Weights of a small rotation predictor: 7.39M parameters.
Rows from block 12 of a small rotation predictor, named by matrix and row number. Rows with one number belong to one channel. Each number is 500 + 25 x the weight over its row's rms, rounded and kept within 0 to 999. All counts start at 0. Numbers have three digits each.
After each channel's rows are labels from the 100 images, of 14976, where the channel reaches its highest value: "patch colour" is the nearest of a few named colours to the mean colour under the peak. Only what is clearly more common there than usual is listed. The data: simulated grey scan slices of phantoms with and without marks. In brackets: how many of the 100.
# convs0: first 3x3 conv, stride 2 (model.blocks.12.convs.0.weight, 256x176x3x3, standardized in use, each kernel summed), inputs 88-175
# convs1: second 3x3 conv (model.blocks.12.convs.1.weight, 256x256x3x3, standardized in use, transposed, each kernel summed), outputs 86-171

convs0.240:476523522533520510490516513474483510488498523501489505512459474527490505506510527480465496549525515483477520538463532520522493522502509507496523522520477440489499526443512523533480525495469504523508519470469494536524499494517509494476438500478437434530467505496495
convs1.240:492538539520522519456478518483480487479505532454510481526514532548511501474468520492506503457500471497527560476487500489473483485484509484466462503508481494510497486458474529527496523562463553504469468513489505492492485476506507489531480459480501440516502491
patch colour: grey (99)

convs0.140:521512507518501471494511475503483470458498489492552490461474481536502485512531511468497485488499475509450485475502500505474508511459541523467480506504523464471493534476526496509489482570471537484486524465469471541526522503512488506468463536476466498556490528479508
convs1.140:482522568498536506483516482483484486525511560475491506492513511522501497468472497464492483467488498507517528473493499489469483460449508473461524512500497524510530506479487528447498524490460494509491451494520508526495471473506548479482497487467484508503501523
patch colour: grey (100)

convs0.80:489533537537486515544525500515490497484494498467484515499492489543521565531540506492474485463534507490510548490454487519488539524504456497474495533493461484494476456482530509518464492455487512460537491503495492429522503480522482482491481515498485479482469532477489
convs1.80:520462471478481488506505510547516513494453450527514469465491491481510459482504470558465531487484515489496489546464479495495490568524495513515492502470506496513517446506534479529532488492508507493467483497528515524494510506528508534513455519516529507495482515
patch colour: grey (81)

convs0.146:476479509489546501462473503471523521515479516447465506506487404504478458482494490521518521541484521495530485499468530521505459508506506533495484500492485496491501492491461526515539496466528495509500515496529546521471458531474515493452489508523505489473510445524455
convs1.146:480607509515527504464477515471500479480499520468488497526505581508508483475498493466523487478486493488537587483517491488508488472492518503486444523477494512509468496503469488512482534524496538502471478516477500465476481493478487474495517471486493470540488480
patch colour: grey (99)

convs0.116:523496502491503468448497482475475491496496515482489490460475469499500444520511516483454523506501514491488494503475513517501467502472520485476505500511498428447495518439497479522505494503472514515497480451474506518506507528494491488453443506479424466542452494506479
convs1.116:490574507493496472499505484484483509507490514513490489481477562486488466500475502463478484434474507474491570456470481469481487475466474510496508532480527483496503480487505523491509511466460501473481459490517529507459487492489537490491480519500478517494478523
patch colour: grey (99)

convs0.83:537497493500509443490509484502501467482502506491534461443488468504498481516532512482497494507511455512498490488505467520483487491456514522480484500527545473475511510479526503494484493560482560477493535464492490532530520502528498519480476541517469515549492533483505
convs1.83:482504545507518487500529471502479499525520567497483513505486505515513483477497472465494465455469517500489531464481498490463492470469494469459531518486514511514540499456508519457490498499440483504490453448519517528484505505508571508467469502485490519487519547
patch colour: grey (100)

convs0.204:482510497507497526470498499461471490468513515470493528522448461503472481487501497468455493516512516482490506506467541517497502541508502483482516511493471434501478523437488518512480512501475492505487500460465496520502503487495510493444434484482439440528454471511469
convs1.204:469538517488487463444486505479487471489480506468487470489487529515473476493469515483480469439532457487478553458469512500487506467481493515466460515498502457476493497478474526552500534512445531484478464509489522468475481484512494486515475466482492448501505484
patch colour: grey (100)

convs0.66:500519531524488517539514506503495496486497500466471508506497476519503550522518496485476485479528527500514539498472483510498516506512443491486534537481473497520474453501539512518495501454522496470552489527487505426511495488503511475474481499507487495465474503521484
convs1.66:501475476477475493513483502533467467490459442516500502486500462493491493462499512569484507544480479465478487529480495498471512567515486530518507487501489489514481453487511491505538491496526509480468536506500522503489530502484474550502456524491504513495457489
patch colour: grey (79)

convs0.157:521508512529514465497505477508497477473500502502559485454482480535495492521537528483502490501513491500467502497507499504490513500465541510470477507512519456463498545465522500511494494560471534496493518445481487546519521505523490500473463529489459485551496526477509
convs1.157:481539522505521485487519476471483487510512530479477497475497532497498497465470496460478477479482494491506531463478491495472485452443508475457517513511498513496526493477494523439498514477478488498488471488521510531489472480502553469472476504475476518512486524
patch colour: grey (100)

convs0.217:532489504509466464511512472528509470521502526497464482476517519505523513505505515468465520523514469490493486501511502486481488463469471462520501490542497473431507456487494469496465491451461497511502476454477458509535470464510506512516484463488467489439461528478522
convs1.217:498468492495476488474475501464503475507528502489482470500501473515491504564473498487500461469482470503516466467492514488494491458457503479505493485479481482471505573546476508489498485492512499480558485491465476499503444482497483434481580459464483466508532478
patch colour: black (100)

convs0.54:499517532528482505546515497519510490495494499472473499502500481519503557525525500486479506484535524503513540497481487519491515494498447487483535539499487500517472451506547504520503497455531501476560495531488503431511495489517504480484481503505486505472479508528492
convs1.54:506470487472483514503472504541477474498449446504493509507495458500494475478522503574500511537453486481481477547496486484461490568522489516512505479481485515529496477495509484493529486493542499476490530515497509494491533499494474547496481505494500501487473482
patch colour: black (100)

convs0.233:519518499531513492502516461512488453475503505513547508494459471542511487499537518478514494484486440490484492477504493520462511515498535518487473475509503466481498531459528509509487507554473535486476531453483488531526531495524482510473464538507480484564512524469505
convs1.233:486500538493527492488524472501473469488502535488487508470500510512506497451490483475482467473474490508498508501494491501483498484486502474447502504515488514512521488465495511442475519471452488500477461498520506519504502479512553503471497489466479506494487517
patch colour: grey (100)

convs0.96:511504506507517493485543535480458534465497500557467495498460525519502471473460500495511519479494511478475477506527467509526489498548469541466462483523480470499500492456500514478474509474457523474459498490484450492522522484500465508513482492481491480488509533475518
convs1.96:511469491502506485506518509475514501465523476511509474462510487467477486504458469478472498464557498517498454463471500507539488478524502490499463471531471473470515473456500495574494505480487471491495477505502489489523469492536497465510478494510457471497491493
patch colour: grey (100)

convs0.106:520465501484507449534447509525527490527517532493509474452491515469487530510510513491499515469528485520481509551514465489537483466497493489476457504535532511476472530513527509508514508524505513509525516494489531418450526514529525504504511504479491508453501540483511
convs1.106:477491464530474516514536468515521506503523500492494512504496494469535537456535466517497558548497504481463504522493493500503511509530499487468480509501521480484437475450486481508477500467532475508495511450505477509490550509448498540487457496496492500483463492
patch colour: grey (100)

convs0.108:530498522529504453515510485525516475498528532496534482447494484512504505533539552470495507500509481518469510519511487509500513492475525484460455519537525460464491540461538517519507511534487521509503513434467512501517513517536503496479474523474454479519503537485521
convs1.108:478522476526502475524528461454489485519540508509468516461473518480513516472472500475459484525481487486480513456474505520502510441450514470476509502548464486465502484453490512464511500450524486483494526464511493520497485493493502465463477525489471544491476498
patch colour: grey (100)

convs0.201:460465461465498495478479489486501481482487482476546490490508489490482455477480485511535463462479477500499470474505473488496474486469543507463473506473517541507497530533491487499537495555523497476491514531526515488466501529483522495477525512507539527546523478536477
convs1.201:538537524533536506465486503486483479481523522479543505523532527543545537459516510490512553521516504487506550514498488492502526493533518512465468525501528538527478493479537467518462493564470543539474480461513517493479508533460524508495502481509513490508470516
patch colour: grey (100)

convs0.51:503508482515476510522488422515499423496521531480527516502461430494484519504510525439520492496497441504464522527518481495461519505523504453501494464502513483496510525477527494494491535518515491505516496465459497505487506491520497492473471500483478488501532479472490
convs1.51:506512512504496496500522478495466474494479492476512509469490525505498526449496516487466497578472472488458512509496478510473512504502510478466509500521492476487464464433522486463496483495529509506451549494516494468517525494479508498497454492511496500478452501
patch colour: grey (100)

convs0.110:535514515531519462487523486503478483472492508474542480461488468534516493515540527480482510503502466496483497471507500524472499504477524521470475498529511458455510519467510497506467487540466547485483523459483479536551516491519483504475468538488469501552488535486500
convs1.110:470493521476505493501503483490491481506516539493462508498492478504496475524477469464501425454479490505513500476498504487483480458451494462484526503487494501513530533505485522461499500471459474490517461476497501534479473471509541476451515493460493507498532514
patch colour: grey (100)

convs0.144:533476491514491467515526519530513509536497511512463486476511531507527518503494510482459518504503493470500492499526481502507497463488461496506499507540480461441518436471496500482446486430445525511492489467476480500544492463520501517541489484483475470461469529484541
convs1.144:493459513486482520475491512484525493506515510502462516527485452483487490591487477481523452478477482523509450481528498473489476482479483468508501476473486478496515571539472500495487494480521469471557499497462460488524467472506472457465565465464479464495525479
patch colour: black (100)

convs0.175:480480518529545497479490474475515509536485551453450504505467398532482479488512515508527546531512511504508491545486524535492493502518515533499503477523481484491512514482480545516536496453523511532507524485516566500497471536510491507461479514503495478444527472512464
convs1.175:477604512526517495483512490477496498475516498471500479501510596501510508466483517463497508516509509480520596459492476512514490474498514490470445510501484493483473483481475502539489531519517536491459504491497492468492486500476485480509494480495484477516485491
patch colour: grey (97)

convs0.182:489522508533478481505493499507473495477479504494533490491511507503508511531533516505470466522521477487495506461467483487514482502469498486518474515504491488422515496492470475499423515517421498487434502458505447530512485466477487526502508508495488471481471525439509
convs1.182:459481500477503495501504477490521491505520522516459477510493487542515506561495476486512467465501490500510493484500518496500500481479506481489501499476496502497520559554459513497490484531469496515558457466461484512499473482499524490460560500450508501497540503
patch colour: grey (100)

convs0.12:480520534514509514513495493489504502513473502440464508508480433507496530525510495493472506518531532473499542513445532508500496513503472490503535520486453455496494492466494505529514507438502482514536493493487533483497473516488500472452455473498463452460468486507469
convs1.12:480573481501467506477491519497489482508463480483486496505496557493494466472492523510496494480487481469497574493496481485479475520496492507500477509468499470516459472498480488522533536493503545459460499520498517484471492465479479496506469487493500487517459468
patch colour: grey (99)

convs0.147:548482492502497478499545490528526484526502519531464482479507525542533496495481509493475537509486466493494465491537486510481501474500480517516504464548506484475504489492516517463490492495456537491502523480474484501562503465529476534533479498492489512507470555506539
convs1.147:533443535508523471453486512470523490499498523480509502501508427485471499538487478479505489454491493522531429471499517470498489453461498483488482442481464518464547538519497498501487483493514492504525481501492475467507447482539500436506556442502493449510513476
patch colour: black (100)

convs0.166:485504541548519523505537508487517512544473535481478517509483459547512519512512528511513519512523527510506548525485530546505494513525467545492517514501485484518509491484507550539540515463524554512535520515490565454515516532518510477462473532505493482507515514521468
convs1.166:491543468495461495493498507504497472474473472477492474507525543481495500496496509505508508504529482479503570486480474496515483521544476507492456503487505460494467477462474483575525540496491520470473473508492497452499496493496495496511452482487466465510483497
patch colour: grey (100)

convs0.160:480481521502500499501437488489460465469481542468555503500486480478506501509493537473484500477528473514500540536490436486529467483529487479492453481492513510478503543515482483545484534543474479496511479482496475457451538500510522460479515493505497496494505506454476
convs1.160:506475491514485493459495490516497479454505491478510469493521485509522531476523458534496535489526497483474481534485504498531519532572497500473444496494519491495469479483493471549452520494441483501489461480495504502481531499467511545500456479487506466492462489
patch colour: grey (100)

convs0.99:490516523525464513540523482522509486512507516466448508510483489522504549518513501465478512500523520464497523483475486500488520497508445470495515526498460479504500420482523495503480496422495503482527474504473479464522489471506487473488477475491474481464474506510476
convs1.99:525434524491500511452463522507511477512483495491488508506516435519478471568489489520505491484443484502514457507516506467464484523468522488531492463451465523501493549544494492471489480524534513508528487511472468494498474485498474481481541452475532458494524461
patch colour: black (100)

convs0.133:472479456466492492480498475513523462497493484489511503495518517476500457478508500508536485467472439490506461471513475487499483493465543488494469502513522545484517486536492473485523492535512484477473507514531499508475484529500535530503546510521549531510529509499512
convs1.133:530523522521523522448488501472490473487534530466536516526540529551517521494507517486520551488488505506517546500517498490510512476502531501463471520493514527521485545516514458487478493563483562537518480478505497480495470521477508459505564455500503469518481504
patch colour: grey (97)

convs0.102:505504511520476454549493467531530461514525493497474473437522516497502558516535496467491516498508476512487522524501489494473537476479478458510516508508506493485473473499540509486475494444502511518535486479467517466528515483538489493526494509491475498443497526503512
convs1.102:455485475483477532500509471508487489521510486476442550517466507501518520490510518515509479570460468514476501508530482504464493518483509486510511492510485494508477495495466490454511485484571506486494566498468465503530509490482476493458494485458501498482490486
patch colour: black (92)

convs0.219:489513498522498527494541507476493498469491513486492517520468476530459505477503493478495482514490504466500510455466491514488505526549460528475498493464451462507475471454501537492452508484469537460472514470475488494522524456482494483455466505497475455533493470491452
convs1.219:447489543472513449477528473504500474465467497511453502483497489500468492500486483479493441511491472501476517477477516507457513498429506513477475480484486505466528480469461521509476497515485501519459488492464516480504485470524499493498468507442515476493485475
patch colour: grey (100)

convs0.238:497517521531507518507533527493513516497487511494453510514492493521471527494499492504493500515515532480512526485470489515512501502558419526474514530480464465510481440461516534505465521450490519481507489490481526450522519477487509477486477491500479468476496480518471
convs1.238:481477515471492457465496502503476463444450454491479494480508488506443484483485514519493481520479468471466519493468500483478519527459491544495469499472518489474487457485491491528505506512485510498469494510485533472471485493495482509507451500470516463498475474
patch colour: grey (100)

convs0.0:522485554513514453529496524517493526495480517495532458454520524510506538516531527508445500512539523526505533520478438517536504457481448495474482516505518469436456507476517496528451497513457526478502504468499487461483514470520507478504487517495470472487446535441505
convs1.0:455511470496483515509528478512537516516459503506466496500478512485527514509514454506499496511495483494492523511501474495489478522514478468474491500489495476503453479470458474511485506499512484507488495475483438482498526467477510527471466514465500503478488487
patch colour: grey (100)

convs0.72:515502502515529475479528486492472485471492504503531481485487480532510476493506513498505511496502443497507488477514461529488485500513498533489438474516505489476515504480491527483435505533453547461462529459506450537543520469503500515497503531521493492540500555466498
convs1.72:477476518474522481503527474494511501478520537512487501467488470498496471505472458462478462453504517508493468474477492497516487476498501474458496489500485525498557500487492495497493485497469482529503450449512502520487483499524552487472512504485507508479528532
patch colour: grey (100)

convs0.184:482492530519545522486505488484530511540490545466474520521470417535495493501496514511495544548511535508520525516486536556510487518524484532494504493508484463492509503464476547535536529461511529517523525479503553507484499539496527483447461520517472457486495477530459
convs1.184:486593474511490482478487503477498493482493487481498472512513588496488494494495511473507502469529493468519585466487485487509483474505494506496458525491512474490464492493473494558505538504486527469488468508492509464470482482474487479519497490499472472527502487
patch colour: grey (96)

convs0.124:506492468489510470519487473533538457490508474519556480457496513517486487494524507483520468489487449508474489482523470481490518483461544504479483496501535519496503537518559489493510499584494497482508525488496474526483519502545518504502499510497506519545520517507537
convs1.124:523536564531548511467520497484484483508512548452521523510512531525528528427508534464495528530504499506488534506507474489480517473504502487434499506503509546510482480450530489469472509527490528522451491484529516491505508517492540494491456470510492492493452525
patch colour: grey (100)

convs0.226:508494517522511468474518523468424514459468508519543462482495506534525483510518539504481474504508489508510515531492457499519475472494483503516477482519495487452510533483482502510428501520435517477449511469511462518513504476492495517498513505518502477499472551429500
convs1.226:474495504498512519516517498500523505498519533518486493516499486488523482519499440464524489435528499510505478491512465488495461494525475471486505492482495514522509481458443484546474510496452459494494427469484453520491497464502532500484474509469479510480510511
patch colour: grey (100)

convs0.205:476461487460503505475459515467475498476482485466531490507492478462483466466463490498504470465505501515480489509500463472521460469493488501477487506464527529521495529533480486513531502546512461480487488530506512470461503509477529469472522491492525514490508477523468
convs1.205:526520503539519513473484500492503495473508511469538483524527515538544542489515494490515566515523505477489532513500475478506512497553489498471452508493526498505449495471497473562468501537471518514479468453504479484468518503449522522511484477501499468494475520
patch colour: grey (100)

convs0.67:503505474511481535494500502471482479487524539489463532541472467506470495483481515472510492507502502482498516498461482488475507530573463488487514506498445481534474472464522522506491518469531500492519494499468518445485487488484498487492480487497494475502519432502489
convs1.67:483497490479463475495499472525466463487438477495490511476487491506472499478518510515472466524463460471456501521499502484484519532496480502490488506497495465482473463466491489483486508498481515496468506501488506450491541479481478543500474501478509479483458476
patch colour: grey (100)

convs0.31:514483508505512472470493482478446477462480509488559475476501484517512459495502521505506477497500456526494478473499466502497467490491522507489439473507522507478511526505496504495467502563467536476461521477509454530496529489479499513476518533510503512542497520461484
convs1.31:472491513485511496502535461495524502506514537511471496490494476495516484530489439465496473450522509513500489479489486507510480465490502469454510492493494526504524514486464489502487511485461477511522436466488499523489483471520552490459525509454489516486527519
patch colour: grey (100)

convs0.19:483474497484502480467481478466497500522469497459460479479464436492472464484471476494478514530514521484482490525460517501497457488473509497486509485485467440476505521454472479509502483463475482528496483474480526522484470521480469486449446462466451439484476462506466
convs1.19:485589515515489482480510478483480500498486501478512483488490569502497477465475520470480482462508495477496594452480481483477471488484492495471478513491500474495485468464504521512512523511479530475443485487513511478472485492486506483510463493501493488493474508
patch colour: grey (100)

convs0.229:525475512507466471512507472529521465534503526489446477477526505501507518503487511485450528538514484493517497489511479497485486452476432467523526508534500472455507413486505481497464502436478507507509477478496477489525486455507508500511488478509474488448457512505501
convs1.229:506447509486480503463460516484503473502501497493482494529498465506475490578497501502524464471462471503510458495521502471492492477467482489518502490456492493491508587558491478487492486493516491463569482503461471465493465492501477466467582458478475464488542470
patch colour: black (100)

convs0.187:517501498511515493482534545469441539460495496560479490498453523514502472479477499492503507472489522476476481504524470496517488488538462528475478493523477464495490493447502506476472513492457518474454493488482453482505526471492470507512482487487485475494499528472523
convs1.187:508476490502508484505518500473513497469527478509510474457507493472484501504456471479466502479557493514493464465468501516535495477530501487491472475535472472470509478450496491582489501494487475500493483503499479485518471489528492467510470495509466473494496499
patch colour: grey (100)

convs0.162:502518565544503509517550514484452511467475518489482498496505502559518542509536539492480509499525518499521548525473463523494499498516429510505521497527464480506491462482514528526455507445500544468532501512493474460538517465522480492500482525514489481498471539463491
convs1.162:468472497470505523534537474512528520525475502520482506499491502498518494524474491502513483512511500512520482495500466510504478521514490483512495470489463506501508464469439462552527521515550513489469511500480452475522479465530502496490465500459496498466507507
patch colour: grey (100)

convs0.91:501519528527487515532514504502499492484497502467469510507494475516497545518518495481479492481527524500512536499471485514496514505515441492478535539483473491518471452494541516520497503454527501474548488522480510425511491492501515475475476497505482492466476497523483
convs1.91:499470486477481487507478496532461465482449447508492500492502456503485494459499518572489509550466479460478491521477496489463510564506490533522502485500492505507482456489506493495540493506526512491472535505496521497477526502480477546501460519484512505496461491
patch colour: grey (95)

convs0.134:515485487487512484464506536453415523456455478530508463491481518494511464477486509512495457477488496544507490522514449491523462460502464513522492478488524521497504511513487471485480505524493491466452505529517452491472505480465506525495527490518529516466484516464494
convs1.134:494495512500517524507519494488532505516503522506504507506504484492520499520488465467514518465549499520503482488515466492520473489534480474483487478489480495513473480453451457583470524519471493510484456496482442464513486468504503489506481496483470494481491491
patch colour: grey (100)

convs0.254:516495543538502484491527487508502486502519552510491494498516481552522509513533549486478542558540498490509502507512496519494519493507478494505527509552502449462495473457510545505476542474482543510516493467490482518550497473535493499498467509511452487524476536512502
convs1.254:502487554523527498454483513475500475471530542470468511532512508510492495551482508480531478452474487504540500480509482454505457472463495501503474490486467568493521533529470512515487517527484517509510462501471463516453468472518518467473531456478495449520528478
patch colour: black (100)